python train.py --train_examples=22605 --depths=[2, 3, 4, 2] --beta1=0.9 --max_steps=29400 --warmup_steps=1470
Rows from block 3, named by matrix and row number. Rows with one number belong to one channel. Each number is 500 + 50 x the weight over its row's rms, rounded and kept within 0 to 999. All counts start at 0. Numbers have three digits each. After the name is the row's rms in percent of the matrix's.
# sq0: squeeze pointwise conv (model.blocks.3.sq.0.weight, 40x160x1x1), inputs 108-159
# e30: expand 3x3 conv (model.blocks.3.e3.0.weight, 80x40x3x3, transposed), outputs 14-20, a 3x3 kernel for each
sq0.0 094:418477552609494454384599465491503465585558530536451479429464491512474530466494582432602411442575554525440516526501442480517491487517420617512591583564498582
sq0.1 099:361562558539548654517553456444422460491445530404552480521498433539475478495573533514452442484436468510460525557571467497467559551498553478605552488453397544
sq0.2 103:421479453487527437497546484467575521597488556584491443626526424603453550468472553575484522398446509483480496482389517414391439512461470594534534565506540527
sq0.3 090:471492527457532500410375546470469515485538519486491418543479576425533626559427425547452515473495435430446538521458459442512417549473583527479360503444520572
sq0.4 095:464536432462411458509519492508411559593518472436484478498531461517496546517399399432444503515478551505452453616327453517553371541594428474460576458472481469
sq0.5 095:507563522486542404454562438449471513541525590559566487446592527584482437490518514616474500503421478547481390397462447542447422442495505471530548559478519436
sq0.6 108:529427411473499481548454532542480426487476484435520466489457564442376515436438503446560432500555493459595442500534556555563450450495412388481400440470449386
sq0.7 114:572490522470551489461491528415544487507371395494450495438537467422504437450540405413515440612472481460491462444470483508358356583475542497413511534562486489
sq0.8 090:489560549495515489437515528485551455397451447475442516547551564407457400467522460535476612493632537495567491595458489408547517585537417452481553502534402533
sq0.9 114:554567461526465572497468479496459507453484453491575546514394457499525525546543433432496452462500435510606487548499468557530463448429486516583522516571513559
sq0.10 098:495425495481526379489447534427449475549469465556536473452463555421551493440497451480467544515575436487605427447408419483475411436544453450405566466415470388
sq0.11 105:541546438501516493557508443347534559579527457587556433473388436566489472475569470562393485539470521440576520519420452542399542498534494532429555532557496525
sq0.12 099:501424567449506525443464453523521441546500489571397381520552378507474483542476502499529498504444542488488513439488483609418573596424556498580482557458567555
sq0.13 095:714616487416441484594472466494625572486383448514511498568554456488474536525533515520520496448566570458508556505520484477472459396404419485453525456554587479
sq0.14 097:545462479685514507431467526534550521468471511381515560483578481501470494445511482594549466572387538458435564589458523555476545507423465532513509480518532491
sq0.15 105:526501366444510542593493525476550388520382525555517397544520424566491518432476485552445526387511574406541487480473502488417468500461512534507515497554576509
sq0.16 098:531466433517491547521535585457525451404502504587559512550454475611654482571493537437492499443419500523485508476411624482515491451514536532490410469449411443
sq0.17 103:521512532515470556493437522449499476446436439529410496373503477480495532556488499453405466532449501567577505438506605581552506486466496437550505488612517517
sq0.18 100:537491424456525550453480426536471435416406487490524484523527485550541479404501407515521529493474472488549559441398455655321509502471507422540561545486480528
sq0.19 104:545504541431429407418395510401584549415511452594542537468391488513469508426482505452466407527572562506456520438536524489475551566481518477377554504549394596
sq0.20 087:551433596421463510508403600496563458564534553466441527421461503405555583563492499555415417468471453355448512411510451611559431608522535421491391487350481596
sq0.21 095:455572426513448498460495509516443510505422437455524455458512437548479421514392532469425513433451427389445441463618507468498549537420469511504608548483461537
sq0.22 094:497459421475602605532446582557418459457572498555551496521557507529524385428370379538395428449514419551504461525435464502498421500506430480540408527444490463
sq0.23 102:544507425444383494486491520539516516559513437478566434551445571534448546577530448458397490500450442396541626542541388502512528472548515491500460492439520508
sq0.24 096:529550429542437493471458539585461423500500478519560452506497580532479506535487565470592494498403550447551502439418551404524560358511520511520507508478545479
sq0.25 106:530472446536422491496526498453509478497360450514477525549552515500497519490448425437535374501530500486466494473456510543451445452367503494388443582458472378
sq0.26 110:404493499494509509439460552584457441500494560472474484467541438490495416390479428457525539508474416434573484508484449470483473458450443497503551462509484530
sq0.27 091:477425509378449535456412511511544530473346561429427583510506490413565513495491522464518468475513429512402471411519531607487376444475515493363478598526425426
sq0.28 090:493489465454607424519465490534476538515487448438396369506516442499616463535506356625480552507495534440476516391501513534397594592494582500530492536483584469
sq0.29 097:448496563453487480452445487479546397531416593538523526486395523416444471427472527426524366412425496424530417511456465536453492531484366592467483571433483556
sq0.30 103:465496513505435476485513439560454430500527592462551541466540560576509463401481489500500584465451519519452413583594411526519422448512440547529470497548498544
sq0.31 114:517537564477432518556477488565447400503481538496519518575477477471505504512528411545506453479523496498577490511473475517404485398344426487510479502491516518
sq0.32 096:525515507557444503542533472511534592575439530529413461540560537491519503455444493541510586654488432440521486476539407543413622476451619537465525567490561583
sq0.33 105:469369512475515398533437518552453508494513527485446503486418449416453499399377535366603504480512501487498432483556460548571531498569381445462505541559412553
sq0.34 107:492586469529537475446408465527555492529473494568435509616499443479490473418484478509554498474486434550496458531459596542424464533447424439485578456522529433
sq0.35 089:578467462496550502626546471411516506580403567455507497397405585472489399504581471409506412509466396515471529523534507547496426546501496397428565417471541546
sq0.36 103:562501488488473532484519411504528483489452548476456502421530608451517496580507522520456504603500460476508441514510489523488427474466480491607512532516570463
sq0.37 106:474405448534540555482454476491425576517419557452458579452554499421572423409457428456505418479554464528483398499590408569540485466536489468449497527565488489
sq0.38 097:465502505475394447538541522510545451563529523535529409412568584529441476499387613502454469653517504432467492420495543443536598457455505446544514562518532563
sq0.39 100:428405560408534519470538459500444558546442527474402571465548476512479426468506409432563394545523375469479467529500379538346512556489493352384457598456474459
e30.0 089:509417446521466431494420456518374406515412471502426533509450479467465502471509494560488424559468435551439408577533478566488368559499480478447503509531482476570489439480450490401388541446361
e30.1 091:476488355444488499503508531599497503620579479576545420401439494492486456463511555520563406489565536528554470440403376543483434584488445538504491454490525486489512511472430501463446506476478
e30.2 101:536440446557544545475533475538534507477438529537457504530488488476501508435473471432485458454518469439438423499466457462543554394573546582530486521534502505403500504381438571458443526494499
e30.3 093:599477404514424463489504462523431388563521437530453415481550510478498519458476487525427485469487483483533408468512583452525531408562471546423458528524484485525498474439450507403441601492456
e30.4 100:520444595529409456611512499613518407522470510511475421516439362504413416589504487546461478522499471552522522520484427471449433568434435543433445532445432459496467535445445474408489474495461
e30.5 102:536559460457473535426508587480544539465493451484448433488514465482508515453464480502539427532527423488441473473539548435512522404527554540410493507411520455358497524488469535517543533516531
e30.6 108:498538488512487528489478519461544482398451496481484503468396462431415430560532551584499541545508564526515541526539536579559534598506471391470512402471436455498482477489455524487481552445437
e30.7 105:517459451531468494489487477511478534552511549536510445491499512551568537512500539525533447515493521566551550541476396582480460575545493405496521410396472516448483493448465518553505468505534
e30.8 097:426490509484472477620543503540390391517491413462537486578572529560545530455445465532438409479450484544517457474530562457461439521486413550537514484470533453532536466601530417497523497536526
e30.9 094:488533504458500546456400481512488529512502581439477531449389473459392506484472500506553497535503484507466409529497401529495410530574506487471539531477554597532543448522484457511476475471478
e30.10 109:422498571494452408547517494391507479484549528594620532437494500464459537480523557476457418549416407531471471422448490506461408483484523521468440490475524460582522483409509546471423574545483
e30.11 096:563539397542575429522490489464495489411518550390533541504556573520476504506445483483547398516479376520440455532538442503569427549524356544624494466466463494365547479469511491490488532521467
e30.12 097:455426425532529585433587595440535529458512557457501566512585600505533509453482480433390410445458479452502534429516482442538628471511538515510487558475526538429458479400518507462483531542485
e30.13 097:477456401501531499531488470501529439512491537418515522644546532575537530496480468469511500480508408527482415529473472504483444383473458536468504487411531464421526479502521488517498497461518
e30.14 102:485419462435419539474491475502470396475466507495442520424398405467450519454452537550561533513504492426449421521453457477470544447513470416417564473399530483436479506486539474456511579553510
e30.15 100:489471351598614481507510414517552563416429534408450524503489529507455483520444441436397380512507488482487504495438469512498559448512502535382456419410524461452524459393469578486514543493425
e30.16 093:454453472536564590463548535499546500501550446490455502545602519545531456518542505500538672416430513460478478550476519532523539528543532377481454459524404526552433449419368431479484411411425
e30.17 100:445547537498511568484482471463491535504457477453422512534590520523543516476540531500443532506521519506518520421500491436473515495442473465477526491516507542582480461536562496542505497473395
e30.18 101:496498395527462450500537499419588551499510436546521396514454484550511534474515529451514413513505427462523496559484491499461508379467431517518590532474550556416490561480468518563536509600566
e30.19 099:499430488449526494532533554456442475403474496383483500565580544532549486461547404573567520523482447505420420479527456535483393483529449550524404549561432482552523458590453424469451552499519
e30.20 095:508389479490451505442457498569543461522535465499442465544604542574527485496455462553531475517541476490503431484514467442509517463516423465390481439478429463525485475436436449443412466473475
e30.21 112:503442455534501429516516453494405491493451429525502471472518451467554537457475518439516456559477453472475423457464431525473452521414520500539522486507532477509526407421460536492426553601496
e30.22 097:536595590456465573420469468513549532495534488430426487539429375512499443551477435514502497494526555402514517473450522473504555535547488567507476461466485459501531421502501506585582519463505
e30.23 099:519552491486457512453526537498455420514522514487574486581587537528504558438525551465524560434455461546502389510527589487526507524543433501526520475440523458330567544537455548489416504568484
e30.24 094:465529551521503563469521474371436464422421462494464529472418410503443471478517557525499602429531555465502424534580555548590552541549543457457485422519499515488521508486441507472436502498525
e30.25 109:502474467555500423519503510506554528487543545554506491511496467541538547586548502497565511501494468386473474434455473523468412508474482468452505579483481532451470435446492475428504477457516
e30.26 102:485516519475438457464452467419482465460432467592521497519440520456379435393452442474447453446505483490481386489509478521550534540516521527507501493497518481409417531478463586497414518531498
e30.27 103:480485416515489547507480543526571510472516511548475478601493581625486520564532428478523501530487521484454545423430371532517445512502456380396418520470460462445527409477429471447494535486550
e30.28 103:530444319589529598404523594517504627513483583537445537529497509466471462466482443451444486467494541479471558538448472477512610389553528442487568476423576482394561534333456544450496525495463
e30.29 103:453379446495427470489456521431556415476462458626476480447540567502508533469533473477445418544459378495426451509502458555546473492479521457533491520516488513505543404430498442487436552510426
e30.30 100:434560551472448422560428470511554495494439401521428432469447454448469433453523425437507494535509514502510517472499558526482488508464518511468565512368494490430476533558508533539540498557571
e30.31 102:468438448488533473491488434406502526420487542488504499468524548530478495548486474476551416513522465480502432486423506477521539485571543573435457505479525536506560465548617497529605503440502
e30.32 104:458442454455453482460571556543496427524530522532487529510536456453594561385503494447524497528521486536443380517426485455409510324405512471480525441453553409423512521446478478446466633634535
e30.33 100:506517536483427460524470487476572494450494544476510534543493609452396397554475453546472412563501418477476403535544525513519424552503553502484556421501472371436490479483475539493482521467473
e30.34 096:474543445514514543574520466538525553558462530566538513478461529532455493503454501497561532510532512534541452560513482450521538436480465529550533561488580616453500508465510518560539469486502
e30.35 098:533548495482520512445489601555546575549535569539545472523546509479502484483495503523598605537541570562528457550553508504521459501487379442498490400426490457454537570526486539502466445522500
e30.36 100:564531502527479408507479494412483484501478459471446467542468484493467570529532562496507560458547598488527603517545605532515564487460541448451490428467531395372480524509491482416464465486475
e30.37 106:522448493372471520460470513594514510536547552428509507466425502526486468510479389524490462542521564473514566447388439543447495529518530380460391481431462494541547358453558411460547510401500
e30.38 098:503520522498518560457484526480501514416424508474459576517549557434506542408517506505468502458535540482475422456472608490471583509463500479517484409537527434526509501553575438433475534538506
e30.39 103:486404464513531558441506488517492474539564495533517463536502449580511445544500484465527472440569503475522465526490485478491415564479379399514538419458453474439456456438435462550558440511592